config = dict(
    encoder_arch='crnn',
    model='encoder-decoder audio transcriber',
    dataset='babble in 24 made-up languages, each with its own sounds, syllables and stress or tones, from a formant synthesiser',
    train_examples=39062,
    gain_aug_db=10,
    n_mels=64,
    hop_length=160,
    input='log_mel',
    spec_augment=True,
    win_length=512,
    tokenizer='char',
    vocab_size=55,
    encoder_norm='groupnorm',
    encoder_activation='relu',
    encoder_weight_standardization=True,
    encoder_padding_mode='reflect',
    encoder_depths=[1, 2, 1],
    encoder_kernel_size=3,
    encoder_stem='single',
    encoder_widths=[192, 240, 288],
    encoder_rnn_width=96,
    encoder_rnn='gru',
    encoder_bidirectional=False,
    encoder_rnn_residual=True,
    encoder_rnn_layers=4,
    fusion='prefix',
    decoder_width=128,
    decoder_layers=8,
    decoder_norm='layernorm',
    decoder_norm_position='pre',
    decoder_activation='gelu',
    decoder_mlp_ratio=3,
    decoder_head_dim=16,
    decoder_fused_qkv=False,
    decoder_bias='all',
    decoder_qk_norm=False,
    decoder_parallel_block=False,
    decoder_inner_norm=False,
    decoder_positions='learned',
    decoder_prefix_bidirectional=True,
    decoder_connector='linear',
    decoder_tie_embeddings=False,
    residual_init='zero_last',
    optimizer='soap',
    beta2=0.999,
    lr=0.0015,
    beta1=0.95,
    shampoo_beta=0.95,
    eps=1e-08,
    precondition_frequency=50,
    max_precond_dim=1024,
    one_sided=False,
    adamw_lr_other_params=0.0029,
    steps=1300,
    batch_size=64,
    epochs=2.1,
    lr_schedule='wsd',
    decay_fraction=0.3,
    final_lr_fraction=0,
    warmup_steps=20,
    weight_decay=0.4,
    adamw_weight_decay_other_params=0.05,
)
Rows from block 2 of the audio encoder of a small encoder-decoder audio transcriber, named by matrix and row number. Each number is 128 + 32 x the weight over its row's rms, rounded and kept within 0 to 255. All counts start at 0. Numbers have three digits each.
After each channel's rows are labels from the 100 clips, of 14976, where the channel reaches its highest value: "loudest" is the band of the loudest frequency at the time of the peak. Only what is clearly more common there than usual is listed. The data: babble in 24 made-up languages, each with its own sounds, syllables and stress or tones, from a formant synthesiser. In brackets: how many of the 100.
# conv: width-3 conv (encoder.blocks.2.conv.weight, 240x240x3, standardized in use, each kernel summed), inputs 0-239

conv.20:132097128129134124119166160149096125129130152087118118127188129103182138083103157095183094141071084063156092143136150183139145082138136060138143095123116160123101115121184103092118107139109102178132129124145099138122090131144121129151073116182148158099144036160118157149098074154125126132118135090163148115090174141173119132108164134131059134178213156121151129101165142137112183082151140097107134146101128148104197234131141177106117179134155125148122137143122175113129130162182136151184088106125119115055093066091129145115042156100142148150169177137187196099092157149162095100119079111086138100103130111123175144117086150135134191081104147086103115144136149138126114156112145116157089127135091144050138074101111195165126
loudest: 1000 to 2000 Hz (52)

conv.57:095126064098132124133101166111135110089112101096144153066115158133166090115108143111139112100136155129115106134125136088073124082108137119160106116131067136128117129099169055108166169113128075075167141091143117137114163111133118161143120047145087149160151168085168149108117147113099085155137074128112132084097181060199107192202155216171135082073139118112116088139068103149132123125107114156110093150115081188136133138134124049085091087201164075165134134095146134134070147127075139126082107092115111156137126113159165155097180141086135099125077131127115163087129107160110124128173188173171132112095102108135137137084128130179150103134190159162104128195143106157100170135184167102123172139071156150116162137157078121122146
loudest: 250 to 500 Hz (66)

conv.47:082120137083115137109127149124047100090043144144078122100186160131098127093154131102135138104116203142157114138165133152112097083168110096165098181122121102145095085161161196129129129082164130141095140090157166156071182131121117098161141135130151101090049094140151142147129088054172115139136168094071128093141142172180176130119140153154093122142189117136156140076049116130113139117122112100103089136128101110065154175111121092125089136140169115143162128149160069090116106081161087131167096048131123172133116220140134108112125157103116115111167112120172151090111104110118077164141148156140113129130110089165147112160120097162113136146162156122052143130131130215142130187166210170166115083117154160159113134105150149132105
loudest: 250 to 500 Hz (50)

conv.209:134176072081135089156157080152156184144143139153122093112128127164195103100091118144070140131108116118078119082111119097084092138109208131180137122208172166148142192112113099073106108170144154128103091184119134085210149142140148049121146103139141096120167095181128094133071072102110128137149135159150131139119149179110122126130137118228109096168145123141103120158141152093117090106136173162153109146092112130138126162110141137158135159168065044111135128129076166167150163152089123140128168144110174148113166116044146132126191093118123145068123161141079109094142089109125172169105160186131092069149096077093143128077153107145106149082135166140143113103119165130150150135119101083156133069117146144150130170145081089119145
loudest: 4000 to 8000 Hz (41)

conv.50:074104128145120101127172142117086107137117089119084159091106141147137124136128163149121028174124159114104092114063076169156200157136106140038104125129116105169076089118147225124081118131077103140142088178187138056111183114159122107120121153095151097163155095111104138032116143127103106118109152143123145127141084098167135134121122190078107118176135115124132141120134131151129159079089112146154097141139101131150175094136141120108058133154162101107178190137103086151150083102067108092102059122071167108157141151174135131088117130170170126153099091120127135135132075117140135126123101095093137162089121093190157137157098177100130104183134145152125137079134177142164126137124145136124165116114132162162087182108119221176127
loudest: 250 to 500 Hz (53); 500 to 1000 Hz (41)

conv.178:146167116093149119158129137129136134124150116109165189141144179145169077178172096172119142099113114107125129113103082081101045130213151094112128107084104116131130120151088132098113124179108081098146120129142108138113119120105138144117108069090123134147143144184112120131193073069129093034132119092148086059062140106170124136139174145131167117159069091173162160128105092110096110118113122080095121139106091131102104174186132135120096131107069149121130121135088131108103159168153132114083155082099106100096133138114100180137113173098142168114108182085158206133112102135170122173179120198137108140122169137150180121087207157122122157113142124130091150088102134186124151158117137121221123172196192088156176167120113142158117
loudest: 250 to 500 Hz (57)

conv.123:129126136111089074113124121131135117097142094113103178074101131144088098141100126143110098155132111101165147128155136118162180135146085155098200190130132121175088127083127146157127106131123054126182120067139101118192115112075125106111116093064175126138127072125140144092214134162115148117161134144191125177131166118147140102098103118110136152104107135113108081107094132158173093216156107133137105126162076143149157134117091099119099137066147188115062116106192172123173182140108140143065139049089126074159083137107099189051146148132075149122064156176086147155143096099146136159148173112096089113118121110159148122087167164120096144141161103124110151086105141091070127134065131100129114137177151118136161193093135069122111
loudest: 250 to 500 Hz (47)

conv.185:134111128085144168156119127108138161097147152097174155099157117108146102092166112087167086141172137154083103149152147158128133118117170128145092081163153186112087151144126149119148107137082133185134119055129132190133127153145154141098126131138141166182185137117166100106127168165156151142059173139117110198067136090129105081118137139119122097106156109124089088166091136184160135157128145108145155153133174186131140140130104073129192156128140106157160072186128105237177164135148159170035126073091106134146107126148097091104145118087133092073105122071117142098125102156149157111142110130154115147066130148146140128248140081131127124064125091094105120145120121129127123138108068104141040182109109169175084112099111099128134
loudest: 1000 to 2000 Hz (76)

conv.79:127191100150070116107114068119122134130152122145112086062101157126145114100121068099106095126141173137113128095101144140098116133159119127193115101125124108150138131142115146081098196175147161154078085143173167137122178155128133096109085182158130162150107108122164116135097142186171174104144137137144138158042162106139114152168135113123125145168146111118172134145145077157113080131128094148110084150079111085101132130110141150095182118048145226167114184140151118096137084100123160150124062105185107125102164124157090157162097146068115147126118133157149062153192130114165161110054090104164051107175097187131137113130163084116132126127141118107064106108130172114178108152124122208143082125155180149141179141129116164196104
loudest: 4000 to 8000 Hz (85)

conv.190:170126186122155090157139122143116055123156172127147110085081150137119145117100076125129123124102189121113159126151162162075093080164161126150065073089127115102146129159091153145145099119080112076127112121092117124112086109126119106115102101143093137097084110162136123170095094094096096149115097121111179121131119132183153112183147116134125073164129137158200153171152159143121137137160096102113168099073061167109066131137153187148142124090108167154078120157087148127124154138115157100086145176039128140133175128130115183145115091111092121153218132164130145148117059130162142133146143184060098205123107110089155035118090145106089125099113097131189096169179098112096158120178116125190158149127175149093112139162126102162081
loudest: 250 to 500 Hz (67)

conv.105:124098091163111118152103102128088100079137091086109134119094131098110175101096192043134119117147113170122156155092175082097144063119115096167074164120133124149185085123179077097158147120074180127123143105112139125177157109147148131133055161110085171131096121069142152126182124132093137098136114091159152074174170090168199129101136100092106119118144140122187109148166121163105143118092145122130156133168197077131080086097122150169172120127139111143187163188110149076104150140075084137204163134136131106124205144104180142109117109125115074129201160188118087143131059113097102141116116100099117141120116117112093144139156120126156161149138135167126056120100139193150175090167104111153115145138161092127168068124092142106143
loudest: 1000 to 2000 Hz (90)

conv.19:119096127122107172108151134174074187135128112120111095115100129170112144148140114160171195170142123148113091135156107082146116081162107123115125133089113175096144202080138084109179132123190114118126099165157160092143125108112069132114191150128119143062154121111101103135061156149109149136167157094141131169098178122118137092178080110074167223147091110183095149186118174166151183146134151167136130110182158101109103086168107110156118149127137077155118121086186127094136136104120108218093100131135146133107121122133176116119138119098112125122144127097157092110106087104166190127143063119132117100050149063094092155135102107104133116057115092140162141133138108138148112154127171064132108162152111148090051096119188195155179
loudest: 4000 to 8000 Hz (42)

conv.101:059124117118164108186131164128146105131159130113127116149075133102174139128152106140120098067141109094131074160133136084130120155167150154138121119138114100215045139153071097151148096083165098146122136099077111132194154118125117159101143165150180132179132137059119153154199126149130103165151102103093105095158147154134179146115139153157114088192116168171069174137102087134180157103121129122080108087134095083158110104128099151171129159134085102182130089142134077152082114146134111129197151165111111132148141091073110104106121124162100042097135146090154086107150086053091172141188077133106136154175140141152144095152151139173185133151075151063130140136115102132134069070159122182073111128102179103138134086122093127155120
loudest: 2000 to 4000 Hz (54)

conv.7:130109087153159113106108105100152107088094111148141153154151110153119176080170169185114158114069086123164138112124188173122123193131097098117110167079139137101182099137103151096060113153167125143122142079145074122147152136098087125121098081122088174127122126159151091203073131122052161116130087135137143111110105069183117166148142137088091094142111155121143156137118147060100083187136179145116130135123136123198093145101146134112153168138160115127213123150107111103047079175064106073077201186099108081166116106158161155145204122128113145127144107140151155128133230041134153103138150136100094129106111065099103116161136143118117119118092083145119088134149120126157129091082155109129114145151130158113095145108139144118164
loudest: 2000 to 4000 Hz (43)

conv.154:061112154139178142125140132128135171119171109128167110165148139098138148097192145128161132093105106146121106139153090130121076098113072092175129107174148137129123083090171154155158111133110035144107148177135173121151099178167134175135177126204210142133160161140135088110137072062091103113146189129091114161079119102138147162106105125146107142148144083166101150144181142147190135090135114150131107123151083081144122140123137119068107072085110086185182169167185126113195137127184103115131086140098145090154100127158092177128107121114113094133166100167102169154148166095147139109164089100112119129163024156144111099157095144101142103205112106107108106158078115143069100142125081175121136098109131143114109166110178174093161
loudest: 4000 to 8000 Hz (29)

conv.91:117120123136148181151146129103111126155214119089120149149099117138122143100119124086101110122157145167123051147175172109115172105086090133127162133125126127065040111116143105176132173159179148164166156072093109150088225110140105102121131172105064135149068109099146119123103103098099119138125202138100084134156149183100091164077117142110199138157209128142103125166170131090137067151105123101132105122189118143116155161145089152084117143163148155135125107093164126144113077126192114077065126192154135161159160135157148100153104121132111108148139111140144088121104080130167146095145084148131159109116097136129126123145129141166194149139165123127078112162162184117123151067126175116105080167102148057141098206091068100137138
loudest: 500 to 1000 Hz (42); 1000 to 2000 Hz (37)

conv.167:047145130147156142123140108205108120150126107161172175112161146144092080143156091181147153118106126142129084130109113121107120149135111155107115189157137173124149141136133080125097150161182111128140197110153112139167175126147170079130079111146142130101133127124188120082064110150138132047066168137071102126083129142158063116141131127094087163101100068128079140194087167084159114097133140138165068106094128175109161144161185122113126082141142126131096105106165104103102142107133154159128099104127157183120104087169136166130116058197161102088146167172159103107105171127131121113152166105104139081160120132163086161169184100143118108148110127145114136138072170188138162160128146064071103098070149071158107143077092119201099
loudest: 500 to 1000 Hz (50)

conv.140:149124126141128135113163131099155085136142141155180132160162104101136148100133114093094119113144120169126161114149130211124156147128128111179131094114109161126191171118192125130099081095106157116157091081076099106185128089122072139068153125086127140146128103127144116084063141150149082188119136065164153135139102150200106068176083080164090082074140157156119131173172096113159119126123075119152179109126153147126159146121147128163096171140154165072101152129153188155193140114150153105122103159120088127105113096109126088177093107122074116070153104142102134107149151197120083182123105115145150064087151168164119175152177189117102113105151231115081096136181151124090128116173160140109142090090136109152144105113111173077070
loudest: 250 to 500 Hz (58)

conv.41:091114138094115117172108098103215109127108145129165165081095108098142132165131095118133183148118119168118139171125164116130139135137089107190129143167165149099142107138120138119200125156155124105106109130096119127110090171163108067122161114195109153182134094082147168126142038111112133142117138114120117103112097160100124144175072126101107098143123158117194185147137176083119060147137141122117089102078085169144163151132133171147145112112022034118113094114115125098169186119084120149081115115135072093142167042093117139140097120085126076118073121110171072116154143173099080071077162141138110116140102115138169159105126160117107089134130091156139127124081088075127163071128170144190141152127137181137128115115104202149143
loudest: 4000 to 8000 Hz (46)

conv.85:124176062117187107107093123181156140167124087113141162115061120143156052162165039128134189128088120124125154117149119080146115136144122111120130078207145082129130138109137150178106125137105039088158152111055118176137081108128072103142155084137127164131130103122099102140130149135182114125114138125092133113086147159077105123189143139132147069165087151138150103129106148108146101121173168155171102097118110174127105117118167132104134153105159160125120187080125081086140102119114151123114123154117162146101120148136125087143182079158165120139128181159110135075153108139142134145163115161176092040091081115145176135061144125150099161156123170146155162171095172187170109149109091180117137107080088082214169157174158146151139
loudest: 250 to 500 Hz (46)

conv.10:181089074099094165157122154140165103152083061086098109064122132138133153084146173134092118069132141170139172098088099177071160165103110092110129099080082160152151127134173111170128109148156108177126135127107112131108126173151140097060125076044114213140111132102087125157123135125153116152152120130184171123125160158147080094110130127168121133017143125144136093152147148138077161187162153131108107148110141102118139153120179144141142111185141131171090118157167155123087089078136190083122139160153090113090094075130096134160118171130115074136147143134089093083153109149201128153112076100067096135158167101125105155102150102172066137143128088088187097160188121116152136134093146165125157148097095162122117082122140143113176
loudest: 250 to 500 Hz (55)

conv.138:137120169098156123121135147097184116113171172177150175105158173117171191122158095170121113047148126069156090053139157051113073117137087084137130104155148111132135138194138129080059119123108093107147144169105161116149170127088118123131131124129121144088128167146119088159146160092153136101166128104124133095082076161110146111139189126095115007155123143169147088130094081130129149089100084114108135149126095159178039148125164188131110096115152155078137183154145131145160148061097163113119117101099113117138076166118146101098166087089127160134078118069169154139099145135102149110145118164152150118112115169110111129148136074146058161165176122100071168089174130140093109176140145173149134102102143143149189144129164144113114
loudest: 250 to 500 Hz (45)

conv.149:137158094052127188145160106154154074098157160110090146085114167091143070099103114143094133090178138089065120153139102171165167117130172148141141094133139127067156094145153098123098056149065101120090142098143135161086075131118108146124083102106118122146124208154146169118096123092161138101109112089105098120150101106099111156170160142108137116114177114120097153130173163136121186174154126158198135143156109114197109137124134174137118161157149131239122082095180136054194120126103155137178117124124115159184134149174098169140128116142112114144100090108042165105150140119127102090084136126187128148147106139157141143196124132182156164121108089132100128141092068121058082122151109147096174095149170172135126140184164136127125
loudest: 2000 to 4000 Hz (55)

conv.230:163116082112133115173101141134113114172172098143125086119093126154152151217160168116124056089128116129143151076089140097093127070102109114117055098150132170126117179117143150109136129152177118198106117106146086168130183060119109136141119108126186087057171118148147149105037120111122136135148086147145151107083125131082146163090074136127132110191124132084126148149109117148168105149124139111107142116142124130132099141117137216102083160090153107136125116061099111158162140106106135116117057148144154165117101172113133105137140138087099071058125150083172146073087075115160137102145172093133127056133165106156168116104153137136124168164124106184099181169093161155150163143175187169098157056167089144103111141138140062150107
loudest: 250 to 500 Hz (56)

conv.193:097161124087145174129114122167130139110116128119140105129136148136133118105109185148121164124131170082105111124170123159202140119125084128197149152133143194095114101128110133118106115116121094157155157077141070110097188115108073124110185133122149109148150178120192214168093096197068163120133147094104153151069106115153131250147184141159157123094113136201076154160104124159104138101135117148157092180130130162082141077139169107101172116100161062126098181136169113193101109142137142219150099157092166174137143129128129136089143097136128139126147131099064116061118118126101136125170140088130086149144146097107199130149120124140160130114120110142070149138141142114095151128126125088084130097102130121183090049170101072154115
loudest: 250 to 500 Hz (46)

conv.159:164116141145105105076173109088116127097095118180108136097138124160117167169142105150144046154076131157139106135027179050159111090129184124124139163055126158198116145088188084111144157176144106108172171150107085131117173142113180104112149103183201172181132157142125129139098103097121090112122121112132125077136161161173151109076108121166131154149172176148065111152165143101101125090116153094123152124085150128127139074119166091050137084125116157150110081196062167066094089142152052162106118058146126140178114111132125094139113171098124136098127093185118151159096154125140099169141141118138126110155107152132138184131125118138105126127121089140088130084099143131159114148059085144146133128113093131155130187132149148153091
loudest: 2000 to 4000 Hz (58); 1000 to 2000 Hz (25)

conv.218:120135128109123152149116100112064128113131115109152168085113103134138132192112109130108063104123110179219117114117135136114119135119166094110092118125151114111163135144177072068094067164141218156126086170082126145133148104187128172041095113129108176079139174085150141118183105112118116131145091135151116103139152144109149107170161128156050087163127132152116071138159157157074110108132131124182137209161132136109130113107073120042141172095129192116151145101066145139157114167135107098165133143128170116122129128118014126168081107125079096163124147120162144137162175170144111116118137127132113148064109217075136156136147139144114108134093106140197105148115171122174127140151131111144160130083144092157168144101180115114162
loudest: 2000 to 4000 Hz (56)

conv.34:156077120141157119135090163141179185087115146117213095144141114133088095120122137095105085100144072045139088056178105141130114090101108180147180161118182184163182117130150129108146086156164122110162119095061166166127113089109098126152153106148149198099141103111171083148100159080109165093105113156145122134151148146043044136127179057104139111133142098099161134075117146171161146113168130101164103151121092083131152110167153084125124099121112134113104145144151176128132098194110148132139108125154183114115129149169099149152155105124137095168054115140068114105140107113104123111131089106132123099129085135195077126141177131172145125098143097159145129102088126120125085066106067182191167168131150099171162097161111104143150
loudest: 2000 to 4000 Hz (42)

conv.168:156111119178122132144059168103108145176139165133080165127100102137141158119147166100110153121115106127113122138138124185146133164148116109135151149125094132120126148095171100141129096120127134136183155171108150066140131151085094134140157121050167154138087167108167219118104141114134097117168072090143098140140059126157131161129075099097128132193114141174173162141146129064106187110127105112149159159152149100162133088166128120073137137134075085208181174107156136151183162044126118126069101167136129148122163085122098119130076124127067121092053145118170123053117083108141160113123147085102141103199159146166091098145097120124160110121164089138092156085152149100141181148056121070130153100107139151166098063089083171133132
loudest: 4000 to 8000 Hz (30)

conv.55:123060153170115140122120130130122125113111111116081066084138124144073119109102165096103085141147118090110134163117106189111092105185081112144114154058149106112098115101150106098142090063118103121167167089178131133125240112095161090098135092109131169141074151100125172141112083085106102163119107099179149047177147122201138177179160165200140146102164151136131153078074101110142154109136121096050098113093120105092137152171153096094164200207154111142153115125134088109153134146087160109148117098186080130142130134088165158156123136120072040097144102115184141130149133063144143165102134196147143171120111112134148171116111104119097135133096149092094096124107095166117148131157146133068138147120170121131108113115131157120153
loudest: 250 to 500 Hz (49)

conv.236:079153159164088133152081144099095079160118084176181120066114173150173149079096144134157087121182132091081124062118137155130215149155089101095169158115134132152138134129117119157129128060152212073161116094086181092146118098157065124084086128144125108148088150133165148073178086158104073166074139123082168063136166140102119138148148159106131137101147146195130168167065162124116162127043104141123171139121099163126128123127061128159123162100134170099125097096090141106120105096065149100161191183121073135134119169124170139136151159191117135102105100142130118116118164142101128105099095102122133137148101134151155116148123143109106120112106119092055164097155077129176127162115134152125136170148139088153177132155131189110094
loudest: 4000 to 8000 Hz (47)

conv.102:163193109186121142201094150104143128159135130105096076060069097126106119128130107157084124129098159102127107124171107091165164081140121116188173133116152150149068152123135125164182115144144123120146174139192124150130140092134134108108089140080078150105102181079101132102175133128100135075146122131188138119161079141150183165135133185089128188103153150124127160160126074147111144153107123206140118165120107141166086186136124084097145126183122138141126093120122134121142085166119117142087087112138169137163203147154096138064091137163099078142113162176138052115101098122108115131142102129158130099050183158154156112088095205119187100131052116092102159144135089072149099059165117104129109138103179102147120121099160103166145
loudest: 2000 to 4000 Hz (46)

conv.33:093171130089154095118119062146150092161116094202127180111115148180132097120139102114135085162109129155120137111093129082147146120117159142102123131126156124135183091133100106152121165159117087142121091096099095168144127102176136151098132208180078126155107119138084164106091110057133131113185096125111098150180132169088163128167183122108129166200160078195179104111113109124134093169118148087092060083086078149134172137075139115141157174115091129103151144101188150123141114107053170119085075095082164151137058070147156147179126184141078188099124108115129138170086113123123087098145161088148127156106148161158168089119162144156104113106124090226119094096143143117133164131127127150124192127118073135131141152126150157172099
loudest: 500 to 1000 Hz (68)

conv.131:115113135185127114101122129133119071173090135123082107082074107094133129139123103093127093085171112150163094099122104142174148148176189115126078158114081136190143068123140073153104097143156117118146167122186101157089117175117118137160158082120183137025166145114097108134206127122120051119127126069161111079078117127161154103122140140159105171136138134114148107154100082178186109116117107185149163151129121116052137168188203067148120113154134165122114131155078104101067142136121127141142149133173163142148084177156107142137141078138147082052131123146126182104142123152083119115139145088082159142162117130154145183136142153171166127155139142126139115194090163131111120159039120128101164099090149110098111113056168134120145
loudest: 500 to 1000 Hz (66); 1000 to 2000 Hz (25)

conv.228:139153159165081142083111115113104151186149165107141077133117140081104111092108116083130184100106171149119140093137187120111178134073171122167141107125118090174147099141117165106171112091165133049116081073163105124107161140137151121126104112151031177116135131139150164126124135107179063110110164144107145145149091112109108152095111180119160108134146100126152112146125121111110114129116116153130159180150157098068167200092119166153181167083100140160117106121100097056153066152101096088054115135167164128134158076167157121145145073147129123182144140047077127162193117138090148120066184126124103059068154132120093164078105182128130116098135136179153118117117110101167205079117113117123132159086132127111157165157155156139159
loudest: 4000 to 8000 Hz (46)